{
  "arch": "vit",
  "model": "image embedding model",
  "dataset": "procedural textures in two colours, tilted and lit",
  "train_examples": 48750,
  "image_size": 64,
  "crop_scale_min": 0.8,
  "horizontal_flip": true,
  "color_jitter": 0.2,
  "cutout": 0.4,
  "targets": ["pattern colour"],
  "num_classes": 12,
  "embedding_dim": 192,
  "norm": "layernorm",
  "norm_position": "pre",
  "hidden_act": "swiglu",
  "mlp_ratio": 2.67,
  "head_dim": 32,
  "fused_qkv": true,
  "bias": "all",
  "qk_norm": false,
  "parallel_block": false,
  "dropout": 0.05,
  "inner_norm": false,
  "moe": "expert_choice",
  "drop_path": 0.1,
  "num_experts": 8,
  "moe_every": 2,
  "expert_mlp_ratio": 1,
  "experts_per_token": 2,
  "shared_expert": false,
  "patch_size": [8, 8],
  "conv_stem": true,
  "layers": 6,
  "width": 384,
  "positions": "learned",
  "pooling": "class_token",
  "am_softmax_margin": 0.2,
  "am_softmax_scale": 16,
  "residual_init": "zero_last",
  "optimizer": "muon",
  "muon_scale": "original",
  "learning_rate": 0.013,
  "momentum": 0.98,
  "nesterov": true,
  "orthogonalizer": "polar_express",
  "adamw_lr_other_params": 0.00095,
  "max_grad_norm": 3.0,
  "max_steps": 10800,
  "batch_size": 256,
  "epochs": 56.7,
  "lr_schedule": "wsd",
  "decay_fraction": 0.3,
  "final_lr_fraction": 0,
  "warmup_steps": 210,
  "weight_decay": 0.05,
  "adamw_weight_decay_other_params": 0
}
Rows from block 3 of a small image embedding model, named by matrix and row number. Rows with one number within an expert belong to one neuron, the router's apart. Each number is 500 + 40 x the weight over its row's rms, rounded and kept within 0 to 999. All counts start at 0. Numbers have three digits each.
Before each expert's rows are labels from the 100 images, of 14848, where the router gives the expert most weight on average: "top examples" is what is common among them; "patch colour" is the nearest of a few named colours to the mean colour under the peak. Only what is clearly more common there than usual is listed. The data: procedural textures in two colours, tilted and lit.
# router: router (model.blocks.3.mlp.router.weight, 8x384, trained with AdamW), inputs 128-255
# gate: expert gate (model.blocks.3.mlp.gate, 8x384x384), inputs 128-255
# up: expert up (model.blocks.3.mlp.up, 8x384x384), inputs 128-255
# down: expert down (model.blocks.3.mlp.down, 8x384x384, transposed), outputs 128-255

# expert 2
top examples: brown; pattern colour: brown; pink; ground colour: pink
patch colour: pink
router.2:483507455500586503481452440582475540481528478443521497488539522542472477490502488505498475581456521469512514520543470491469444508458487484484483489596578494453457460462551539529548508515491520559480451506519464499462535460487605462561505491489475504541457525517504457501448479506504476495583551529524435478452503541609607492473518486561441450421489544519497492553436447494434471503481
gate.0:517443528442572564505547465528496515408481523528499545491458471466467442598585541435522555485548458552482513446468498506494563504499511456407411496506473468478471489552441463448408435474494502509561427525526453492522480491526449527479454492575473496554465529474500475528490493493513543510424550516502455541514546506546555521486469488562503509565429443493508505507510526540499509485513
up.0:454509460497543562564475492550484500528416493518507509470532487422513470511465444449466507483443507480486557435509518501520506541497480493518435525498509522465514533509547471447500435484513456512516396512478535521510535441492572498481515491483475488477466475425424543470475411475544501453484551556551519519564457573477521497451482469518500542475447529472479511554499507488576447442541
down.0:590504544506500500504490492478526521516517545559520465494558528493446487538482546503514455483477439494459504562529448500508512461476455507481454418512484448526511527474448424451543473481531543532474449514447472487522473560482511513510546534463427485412538586478462520463553620505477551598525529475518459509459515480485573520523502478456490512519566426517505446469509553491464464460545
gate.2:484468558500530497480496505465508559526511524544459482518512519510495526539536474431474535503466546503440537536452487509468493506528537467463472456518519533495512503504494490504552478511479515513511514479525471558540474486527506473410444439518510522568494484532538468508462520481495495510516469536427518546456525426506510512542515489472531510448576440465491392432515481577571496534504
up.2:458449539453545471460560429428503471499441494520418517522493534517575549523469452506485557466488498524451479554441500470489542515566535512406484468423476534497495499466526514530529554457445502447496507549555527513481471518547551470443535560468505525536573544620498491608514530479492561572532595488487511484506481544509478466516511547504510579482455510505478433552420461441556544541474
down.2:466478516553548530485473562481525516493462472494420514483451554570568535453551572450541516509506486501500472545483502464566505527453414503449473471506517544469450462477540517494459487530485553536537519497508495426573552510551442467458560468540453423491495524476511535520544522619498508528409496467453543574539456457541546452461450560572439533541492461482471545483531463584496589479569
gate.3:522574437469515492476493473437494484477488492481478507520495570527471495538499476517547447486420515584477511512488425492560501513493456487500536511554509533606472511505453464419538499575476561530504508445431547517556565488396470495513501547493509479466503487536556559524535425536486563490527526499470436484523465514446551506473499446552482538535549504397480377582541455476540391500478
up.3:493458503511498488555500524555494512536471553509515600419485545526519425463509492517440471512535563428475500455453503508522558472474464530489548499487573502436519475499469487493479539467497503507509532528517525473537503466553484524477530539516517506580505467464497462464541564515497476479499541571414445424526486476546508494500408513594497456520411499489554547460567484506561524498499
down.3:406525502450504519547547560564487477580480508539506473419553474493486429495511511467510449553514546465567528493506535463493529445508484512586478484544416480603459467571583503432516467583474541482538523487480486532541478522480498494477500463471464478533481557479544498481515437484533559482537478479432552445440495512551466510487506534488539448474572547472407483446455560453489539470444
gate.4:422538501555472519535499505429513450492520510513480519440483449544502465521431440517449499515498501492488557462481507479519483482569518525505524497453534424501510523531498467500494514563472476554501502503474481402477558514419564506536492522559518532536472508454521491434515531416493476520464529470606535473533474453475520502537476465468551526498466480557474511534453492546513570459504
up.4:472475461460563481467459488425529469441549553540489469476503507401532470560579478513508479463535507485432515522467475421556540565464540468467507527512473501443442574477444578433545516465521476410538495505505503443482581460480463519490587582510596526500488490500511513471492532458530451447523549454524552494518531525476432508522480571538549481471567556470449510469566493501473487518513
down.4:533433440500541467517582454546451506519451457521524451488540553488511443495478547505522494459445508529508540450530532436393519451526495522407539512533551527477460445540488486497453571531485524547512524515473528458497436508541517467467511480575533534482492539480546531479488477518447501435480505502495571486555515445464465522522501502493528488556491571487456523543485470507494485465393
gate.5:489494465437486470513505471428480450477506542473537529518531504550488523526454566476478479465523489448441477458489465468512469454550456458542586430497511549522547468463538514486460495497459590519503477445582515493545504493440527534465513509448477442523497529444480491475585498533504464588572545487606460466495453491543454495478560455462488514520454530505389479499515560490540538480503
up.5:504526447464524517520513472443504469517461537477544507492523489535482518505436530445487469453539471472470434485447428496514474472462453533600593429541511522488554496462485506497458522475495538509516443456596524525544522458442550515493498480496451426484501535534461509504551470493533503556626549469599469453513422520537512474508495496474510499506474475503428534528493584490502513510492
down.5:447534517463505494560567507523384447485555515475539472495490577485534532480483456498509531457508513543549474515414596537521487539465506530558498513447607469529512511474565540552518538455453490442491481470426486464454486462535511405494486550481534568546538496512529453497459600442540517489455543497513525500478494446493501447530518569578504562523523513501506454493466496543592541504460
gate.6:503509494572424502507549465565570490539508507541618423452558421501546582491482457550512589434544457546498527493540489507518424534472547472490538574537519489507476476485505515463495500484447460491522492549489461495509516585494550477486471503545546438496422510472622399439443459505428522538483478538435481519462531469521456497430529493472573437503603519516456514522569567479488527489490
up.6:540497529502527523472502465491513497550479465483552435473475518481531543480523477538481560462567615589413500450470513513423459555474497459513479547505486510470535471508513456491476537441485537473497496549485504596496512554542570392452456527562509464449488511430514456517517495504481495458546506522485551480423518499513484512498474441536506428512506515495480508488559577531502581513500
down.6:542601522464450475552488462442430497443521484466527516486496439515464534561558503536556530498503517446533511504489504514468528448586548454457503517475483453451503448443555536532534534551515499511532444429574478452468446521509460527605507513459555524483498532478516542454508517508481534468485458453489449508469459547512481526488478477521465514488522449497527500435470423536543527513537
gate.8:411481445535472463512483573452507473521519556500482499404547511533478540489546489442513493449458495581432455468455517533485532502419410502526521502505477552536479504460474487497475417529615492480454433533429482499516547528428494539521502545516448524507494517459457540558469493567465558446433467413431439526410507553476431481423442575452507448508491489507456454519516453459479530557535
up.8:505513538512542465475495439495522448512487524496454452502542475496482496538495490480537490507479491552425497539511501489520470555544491537533451584507551554456571466589464453558574525456485493507516523415460522517527526524541484476458500530460593495516524519476573504488495542449524501511544497508497529517546466450557558545459549446506452539550481508532548575509464492557558486500478
down.8:489509516498531506474474518400499456500476537449510527443508484558468485478521508490501468439483498499547524499542590581507484467506529410499481508494551550457518505566527431510532490469466541520494536551539499462552485459558456524532484413469577490475535476456519479540524488590485501587476435527477475428516541517444521490522458513539542427438445457533486500555526480478421557438480

# expert 4
top examples: yellow; pattern colour: yellow; white; ground colour: white
patch colour: pink
router.4:559500550476505512445504426433442525457497522429519491541494483509561539454493519541445484402522469487503481566538553478410590435461535463505440434526487448556518547490542471570458521567512460536554575445532514507475527446504567465558517429486565440431489483587564477499460515519433534529554475505537497516505512513487486431500498508566475536511461477459430507486496426527536577455478
gate.0:514493528504456499469499419514500429524411508525464468516548480530495538487413508397467500526460457478455440510442511486528492569394547429548485461566481538510499496436471519538536524519500438463480487554488514491428474500485521545489518513509525501559498474487447459471501466547495468476506486466562519467485472550533539471538498553442563446496453506514518492541502540459372520595486
up.0:497562489537517473499570494573475529511499489509497507567508589517557519507495547509510539536478472486482456484529399504548499489493529492463580488511467449461516453493481482437527466536533521465454498504475480508471437496493539513466488427482470409565517507533558554483497468533451531479512482541450497476537555523494473504529509524489485527473416403541539436537493560548530507519404
down.0:423496474551537504436492497456468549406526481465489517566523505476477509363459461510504565477438440459545481529462519484521529546566544544501487450525463476533577482537529480496536458474522523464533477497439587517509492596497482570467496451446539591509444513539471499530548506474517517464584450504524453480503562475469516547411515520452557460489493457495543519486551497517452529491559
gate.2:442494430499460437523521542467500537496520534427524467474515571466455556552518485526562459541484490520562528497435431520463531558507473541424481516512490489438423486515491454526493486489568507550486485493525431462520524504494481502468527542495440539513508548498476498522488487461603399467473428487477511548500537494511537594535507499400549499487535490524538492489447572546503517463527
up.2:470503464479584526463427483482541513464530481444458527510526552485525496472504501459554501457575525448513506520519474529433539525490498588453519489448431492534507520487446576415469499480479528536521569523478534510566501453494521484516542465518482461542465486507440468468510485554454420547514419495536421619584494541486513517546532494505462463540520488475473482506457508520507480533426
down.2:440469513500435502476470551520560530477474428496454512520540515613513460547539477463535467529523495470575489486544581547526527503529515464499538420499471520557505536525473549489507479546522470467528462543536468556530530555491513463507452444495434521527469443556525591476510534491550451513498482512536437518509489534532575476497576505430487498456471518577493475546519537510508510496471
gate.4:505505425531511564498456495552501579574550567555501558532557517445539492554532464529463571473563499428479484447450450447560520533375473519508503497537516480491538521504438556490475516512467527501511455508486490483521466518427519473490499491481550446502545504522509487522528544499552564503535521554467528498478545560531524558553488502482504495408452503524563467501455507487500598509459
up.4:483521550477545497473527539470533545516561486465412492407539538445492524506477546519544515546487443434481469454508505492439507509532564531484487524428484523556536511536505472491518520531480476567545485438514500491508572556441544574452448476505489515503452460550496544432674534522458523565537449543573519515490504447446492511562500538501461487505407428490466534559546554517516475483498
down.4:558582484565566538554501470398475448534485485563458438525488493477521497485524493474549466529522462480508577477439453419477495484522492545410490489538428489449530406442509472506498483540497482466463469469483488482521522562512461462559532518439473531436498460513595454487458632541473523465527528439491530510499497544435518572546505496503517491544480486477549516552539580423519499535486
gate.5:474500470507524502568516513524484511531598525578502508415486543493445479528518538486535549502545430460433471528548442500478495504560560537493502527501521521478407487503488522519459436533596488460532462483632495563521463481444448477512502482370470489500528469513478532463556433517440448431449508462563485545523456490508507452530605508539529487540490469594463497543462514467496494510470
up.5:426374540461498495512509569504500485481512594502481537462521497495480469586490542497514563390497609529603509512444430530473378542472561501499473587482470526482505452479499516562510465533522481481526564491510478509541438567473479528526470548508461443514507515535576467538471521506483498446560443528466503455515487517476485546555548480495484419437450470492556454488512492472547526456515
down.5:465485461473517488507491436534478545523501539432546480489497460470481511520538503448431429507551481506422512489534512523576463499500556507497559525425478483517469496481572496423453469428499537479539527536503418579560507468466499516589468491511447499505511513527514432437488530493535553483519484511511616525560549424537506477486530487497516446577429472538586479490506532571466517522562
gate.6:462559470502531485496513595489545546517508485536497553505528449491537516446566474482498438548476484468471496519553466590457495514555473468394488543545465478497544507493513561477523541462573427465519482471517501463448461482506540505599530552460447486502473490469491592438569476496495511519488495523482481499481571508430532523494483490432462552541470538473470536543550452495483461572510
up.6:525574460505458488491526555511571542432507541548480558507528461509504568514547438526529575584497513484442527505455467484516445483431539495503479523538467490487555527524480504469533492432590482456536546470499459484449490516557487502532498503483464440468502490531520504458510417424524458430436507429446497503512537499433468532491529454466490529550483481500513465634542508449427440485517
down.6:549516577506459426532442492517543458524456554512430425482654564487476472447557516498556526516481530546521564474446411503468464474438483521433513548555481541498545524523509449518581425489551429521472558445527535477517496541483529535520435505456527515510453478429548546489514469460565537423513568602488530577500543445457565457530457457573515503513406420495562549519503533489502493549527
gate.7:518492529533509452464518495511526439540503460485482497547476496498506451413479427537523536475513478444530515513402498482514515551545423472539512540497458527461496449543497505527545503513517496521438493498575496493502471495484542582512477469511438496434523456434515504495476515446509501462477511532541512549463557453496509522490507574518498462573477443510554528494483539497497555453477
up.7:461488481478462526397471493448506439533496431461518491554490500517466481445577471516534548521523499415551541550428462483526475456554396471483524520449499471436496506506463464516511468460494492591499486531556473533517489493542492564492470495471463523444531445471545542514448524489507462464507484523541470550462543473555503510442519552482455446544501503466536495482437522500495565450430
down.7:463430547540498492464482547551521576501489488465532448469558545528504504488489495521490464474572521582473498505428474489564518561517512468458534544634471484551531579448464467491498510548482504501479431536475489493445446483531542536488433491563501445501468558558532506558479455470510537494489546483457510555481546496465434567608425454573522480500463603419555519500511568519462469517539
gate.9:493504467482558551504545458455504437496487549456387414590537466491523492479465509472481510489571527479542464524496501467501487478483538546491491480508494482507418480470507465495449591469522525477484507473458457517547583418529578495548483521460403524528550506502538505499535428519481485523512507557488494499475522464474508522498520428533515459522517475530558486529531503460440437525548
up.9:565472461585466537481487461524469516504524509399485439476536525492493541416434471451469466526524530511545477520528597546494501466550502427516589551479547447532568544546491515497464576536508487503523442429514498489471494496485436467554501574453491495448505508545530507501525511503522513471482506532472424486526489539503529505554511443464545480505535490467445448526358517496564479494556
down.9:513501529528604470527502545490497509489522491505559497474486509516555579449497505497449517606525528507500547443432543467514471499475508525502533464514532523478509474435471555489500520512573509510478438505501400542496490581531498521531484513499392495439520445487456512453488560483509473503553530552456484456539514538572486521505528565460466568525423532504498466581485490452517495496583

# expert 0
top examples: orange; pattern colour: orange; grey; ground colour: grey
patch colour: orange
router.0:484455530483491531494463529457552459483514471541432470558512464488509522485495485580570552466461501425457455486565405547526536499423550463530446522511486490557453540522511448519493478534474464537471473515598504536492473528463456521539532481480533503472533479417523528533555548487491415491446454490454475563500514456548483452484545441493560438466580473509463461506435516457474458546516
gate.0:547484475498522509471502597570476436520466523528479510540502493467502511467456523432541563615481466487490491543476528484460533595468509506490525449510488533496455495447472497505454449537531469481454562440467537458478494589496527498504558580558527511529445448473502526458529490496392460425457460505513549532544467464541530450457495493512571524488450445531480508471568408461574516599474
up.0:582449548590494514587535433542525481532401516531461457422442578494471432489519496516549490498545540506505448471418528524535516564553514530511540540509524534489519511505455517534532523525527461452499501519474509514584524452424488533511468484515543458491518464454494507497488509537496520468485498609513457543413492496455479467497499595539482531546537482502510542459511467489506534490574
down.0:521453502473441513391502485490488489452580542487499421519510488496460515464429507505544458500581418494446542435494491488565558556478541479544505499502498514504436510466483488573499460534490515504470495541481493492538497492513433559502523446467606519474487593446524496488449518507462542555450565543508424585586485537550435491543468457507476611536504471462483553493447471479564542527477
gate.1:472525502529569457501511520383489517517523581535526512460482533518548488486460461473540446483509491500462519457564510507508544484461493488477542466490422522530572488475521519537556410473554514542607470464541487478491511472558575467526537546574440446485468450506514483532470552480513477534491513472449586483600400480424491598486540518521572475535544513513464517490468498508532472458468
up.1:557456454482465444496502438566463504466464513448493472519509518450525482516494507558538581508450506592500472532471469448474453449591538493514477500555477528511541491571557512525478572433489491543521540514539543528496556476491450458471502480453460508530493563508423467526571443427507467439526466486507471582499548517524386490475527490549527554518500464520583504434461449499501578518512
down.1:495534541549514475468451473452535491500556435515585500499536508511542461528441494551534510448505520493424492488478513457485456525487460498447486490536554462424406536486491503503478501503531461635502466519488519488439579562527519505587509493466510523554561453517537483484489415519499537450464541541492464437563455505519483534512525527442572432502463463551464474525492517583494502568587
gate.2:493585465473522460527594499508560531541476506445535515463558494521506549453495474531506532480388531536566530471427504483462538500540438503520491520518558446544490522478547421482464569501492436493547495526509406542513509485507505574458466475501559527472492519461518467487453519542522460526550512500459563495502527513539495528459487586487453557434503504486597449521512521499460465467541
up.2:517524515525504492489498478500461457499539480539444477435459515483465452517474491484443438414458483436420468501570447517517452523500549449481555480497478469509454450526523532486516502481516502492578544488506471465501516438532423493466502436480605480466510525565489410468485502430601515517548436517481475426553530455500555515512604475485493460514477529471539499494466517472458511536571
down.2:532537522516483481523521491423538515552478570487481472487553536479500499479484500468536444506496525575521453469584521515481486469530541485580487534475471483511596463477439432566571418449511510479448531500508508500489496458440522493491432485531510529506457517456491539537523513508519551476480520514469491501507518492499510481456488536612462509454533455473550536524445578487501458533480
gate.3:451489513524468517477572530458429484480506523501507530474457528517519452516470451509488533534480501515477557473538559478497468517596560494438471449539477464496374561495498508512551503480447556502518452447516559541544428432547481547438518470546555571563528510500491438441601477478436488467538544479426509496511584506566507439495478516534498491485481437522466488438499515514500485563552
up.3:488494501522550501453574511476441509567495548550504493532483546478502490466439484566534504469491537522494486496493534512508475535582555504492440448518525468513467549454457454534549544532493542524528525486566540553548459482513502511449519419528541540528540560409492507462552452505460478478567502504441469491555621496487452448451581511478489453511435442547410479499548447478496511521573
down.3:500527486432508457455533544481484560454563479461535447519505518487566507478502433520528526511507599497485510514487535568458465467433522477463543541441499521484453527543431503455538416541455462496509490485470513498449608502487487459490465510565518460466423551424447557475471510515480561570491522525578485493516486514501524526518495500554482505448592537495490503429486550536600528489510
gate.4:476497512556507456484474494522478480539555518539487563483526492519479410413504563469525509468476566501524519506520555485589525514527488474547506517562516496489549573530478479493587442499496524517503448516508463479463504459464473535507568416487571504515447466481537494455518504520546480473509522471500540562469568591541558478511487498482468488507519517537416519470496480482538474567532
up.4:529536497450527558513486440459479537462449490556497510529507535509458518574486434556491436584502476517489485507524437444437466541478503522479536543435479473514464498486489500500482493490475491502566559529504531467509515438531486461437429551550400538456549538472469522547536505524467473553459515477557499501487484382467468570470562498520525513516494481444592495490496523494454488445506
down.4:433476506455487491494487469480501507443493509517527521567492533492467490490485504518547533436562493528522516545498506499494546502524453440542538513523520548455433547470455481487517565459484558538498570512361487498519447516466550551547560480520592520518508501491516490470441427534441483530472570454484463546452489541568458454537449481460497545477537493530436490499437456516430516489478
gate.5:476494567495483477538540525460510500497478537499506505514509506483505524519539492470467465509519456511440491545479441501547509430517546582518533429515516485450552526485490496518492484492466544504473526537415473506526428560553523520458554399526455499518538528477480427537424478509494457453485461484489453524523475538525514461487420579488465504470411453478513476476531583547479491519514
up.5:451522556472435467538524528488521456552505535563484498486498506516504543493541546503470474537516481467414514514485478508512512398456514564561520441493462485440527528507456527489460473504454548534484513568427478512521431524538496501432514402523510518525553556531496444518452447512500483476467441504451478487504520557519497491468410600510471509535423499456462497479552594559487465553475
down.5:492474560519479549496535534522491469424483514545484444510519517503442508441496514460473483469507445476494444472516498457541498455462422505475469512574546528527457536536524509542549487389423475428435517507538477484598525512432516480471496494510472479490481501575437530492387458501449540550563439514497534506514469472464538493425472562485608505557559543453524513521480562489451464462507
gate.6:494467515459525503471559508462469450458498506429411418457515486486551464524493468545536533521518516497544496549529566508479478547410473522538573434522537555447463517532492426546569569467461549575442437539516490432508530545473491422515490480431461527496546493541483506478459507560495503513481482485483508534504530470444480473443472510475518421496494500518508532493443511441486457425527
up.6:505426492481528555494516491488533419432513525438426484471507539528468455491504465513480510467503485522535480497499544486509545517434515489570585493520527547470430481590520454535570553439468554632437438505485507456502529570397465442520486500484503566475516511561538534476539528527491552535505475396480527545490517452416525489426495504511510445462517496507530466492551502486423539465507
down.6:521540454515492553552507568509570513549517502484531475524540499543477525449453528503589557562496457563537459518501493514482488538539484548529439555416438539497535541432499504510521487594445521512452453485469539558465568499512522492443408420496497434500477486571464412483483462470516445538503509442468518519504497459499452492463518555565461481467493423539562525474483537421462479497479

# expert 5
top examples: green; pattern colour: green; ground colour: white; ground colour: yellow
patch colour: green
router.5:511547546421504470466488513492513549489507469449495462488573526542500516486506536529501523426507512588485498563553478467434457452494482424517565530520499486483519494486528453558518446502547484449444503497526503563476496433511555482501503510472560426509514523486443448518475457511515520507514495455501468532451497482481536465455457577422565491473484450430451523458465484409544473460500
gate.1:448496497583527524576480486420525456440497476540466487546482518432536510441546545518484524522461525533567577445509488560488550493533528442507456546482520456501512512491505550470531506441542548498524528427494478510482456476468484536540437547441448459550514515496422519562444529528495522495476472518496449489578509525488512536530416443523551477447461563494515463562469534514581503473522
up.1:456476470497523498486532493428519507429468514501517457569484536452509536422583559512422488477462520455523512520487508566515507485573522442477487540485542442518493532468507559431501515493549550453521548413463538511485458556470488491518406568518500532512505495509418481554454483479467451457464540470463447515574516566460505575509416454549515526504494569451501451520469469483530561487521
down.1:465413398472542522440522533444494476511530583479529544473460577480525451536558525480507482474558566477575472510499507511467468536490481531458503563492456530537474515550522540521497443454484443439501525497503544495513543485471543481456427574496465479455486491558492500522473587468557506496506485485461552463485561539500406497459473486465469508497470522570553505416542507583430494484512
gate.2:539535558515496486543504472521562458539487513559545463555468451537428524464501518585542506464473451489529459521526494544562587475484521509440395490502504529467504486496546444476488511511497528527522510443606483552491540523509543467428469548460476477548501523500446521536554501458512534532500395480519483510455494511508499556496473511508518473532475574622541521488469503548477475513466
up.2:519518550551500466442464475487436541580575380488555440522511468540557524506485505497501497493477391477480462527431543502552565518513488488568498508533552548498436458531444490525539482502476521488476483456514530535520537507525502476497486402451540485544470543433458473449507497502472522530500494464523451531513493493595474565534543485544504498526529537510527462525426484464515553562410
down.2:501490452535456590493523544482462529518528468507504518432464552435508515454537397501498534562566493539496524511557455529482576563465511514490523478498531505512560540466445504442452534479487450487517523556487539426469502517502517523508510513471476441540584421489509475515494532529514546463537417457490586365456487514483503515535497483432515471542558476443599492549523472484493495502508
gate.3:540493502518500457531393468521546502478537514468498451572458452456507577528516513492420456415521505446524551582545478527434482506507396488470476497451539462515493452429501508495470558426448496559518508493505484496557504477574497509443456586493472478537509519525482494562469523543566467496492460465581545504520503496443511480482468520526441479492461463558493558505493457461474492441453
up.3:474500518541500511464583520551481471511435461541553533436517544501456465497450497492599483522506535424388533482461540535491512463470525512499578486528415520529486487602497476475490432570505494472540475512551519489452546468458471491647452465541586463470484472462453610444473568456451559488488520475413481530535518494505494543467487515523545552481506463433470479515468507555513479551505
down.3:515499524506409562441507478473481484518464516444545486476518510554487481493426487510526478534438523545493496525516496545493455486470488481498533488530557527463432525470520479552389558464446560480453541563508493488516531452542511539491535465572509445525493469471508467582502476486443548450502500531447492492518524465431457532517516542414451530514414495465539462513500513494493534481544
gate.4:520500520595492481493471511473499582509479510600519468507561528518542495511482473467506459424575519419535648498517539559485486434477466476449544489509523496505474497507513493508506504597576432487548478468489488529537531561547566535548464533486475477488548391546519462501483505482455510460472481555499504582490571479464519534511494500495469521519489487457457567515427495512492518467457
up.4:596501452627534527480536475543471446414443483416560507516446479559502455504550534507480522506472434566460549499533434558496449516437427448476491524512478449557575541490493499486508486495532475537433522556481543501514443477475472518485475518597451558500508490484501596457501507480501489514543467472524492508487415482554513549481489491498483521486588378547466513502519562522490405554501
down.4:518429468412445517479538507483518493525469475520519486463526507492602485487514495491423520497536431484499479483525515510533525502555483550528491486492467521498454545582450527539521433535470495533408501501453435535509561446499429570500525530465555482497543610492456492490452480503469544420542460533557513473552480469513486522554519386441463512503449414488523493498491570509526514558449
gate.5:503468562501541538529543513512528492505579497482589571530418513514487396519568472477487516424532474515557505541502457531456585440583453486471488502473520446468526537496502590561481526450447597449482456455455489559486447560447497469487425472449499479451548572451451504488475514470474545567485495513493507484471485485466556570536443448522522533516555573521509406486500467442512536485459
up.5:567556459540540503534507547512493428437486487463555554553508484496466525414555496516432488546464421469450485403455491436510499462533550460460527473530536507508515495495509612531510464496521491452430461471527493478468526504451430519529393497471565522461559552425438512550440546485481460532400432468497549437478537521471561507426396543498499471508517525523503435464496524471484487489492
down.5:519485475498446505460430509462478465489494489504500535507444534498525493555537522474502462499417495525458522477503548575493537486454533502503469514544469470452496497561504529520435551534512455588441478475407483516474388549514523444546520505525559499535457435507475511547526586491471493507579530500555488535553494490541433517537533469471484464425498446490474460560457509468516456455498
gate.6:439414441527423467508575449482494543422517485501491535496469539467413466543541528521497441546451496498466493477554502549565451496446530596584480444460601453513518495494510493522421516549449429521512486475452462483496502510476488438490495452511503525498541488509583512441578510489612532551580408469463581449455457528536425525536453568495504467486523487464533499481515478540570487508502
up.6:511454504549475465550581434504477511504493510504467537500505526492447433468493560499504515497473485537547539523534538604548408478488576494560423453438525484553531529579493537489447503509499550503555558500460470506468502515474503497470457527573474464440492479539562504550460553477579525575463412454375537451521540433514508527548484467481513487478552495430560464517527466460535544510419
down.6:526502424520505560538584520443517451549522502517433496517483446472547580521543482541496500408494512450488483469516473432460460478499555539470588456452584502511508524401437563541473453526604467537428628557538472530472502507495467489424521571513502482509503469439562474530500497519493456501566470560497513507525489508578477536505453498492474497561495509506563532515510599510560460587535
gate.7:509473501533506497451520459503537465523487498551421548484463487553552428468527522467483508516502502486440554549512614530523530448562480534507464461465479509521433513553490624431598502524506480574526513587451506492484490508503516481465473523527530454527511521438495465500558571529585473503477468446488488509506474521509494479539441514545477468518472489532556529482509517555481483501485
up.7:516450460488412449506559494521470536461482590499497561542545572501460561473495497433510479538475490525559476535548485484464445597504545462483484470485557461436540428438529487524505517455447572470512517456506560452407485480471465503538538512480540431523482522493531498535394537455456541462501566553525460546522457515483485437493532531487558488531517532517473548480566471508489484450494
down.7:471512519516555486459506521537505500552503533526511484456506541571538487470452520591490524547550467430583496569468471542486535474457509438549506470431548499516471501471558540511452477551564464485511442488589482514511482470532527460472457453496407498573511513541516460523487511517494453441509516487454444459442466500476484537477516506451550507512462504524438469573514417451492460524461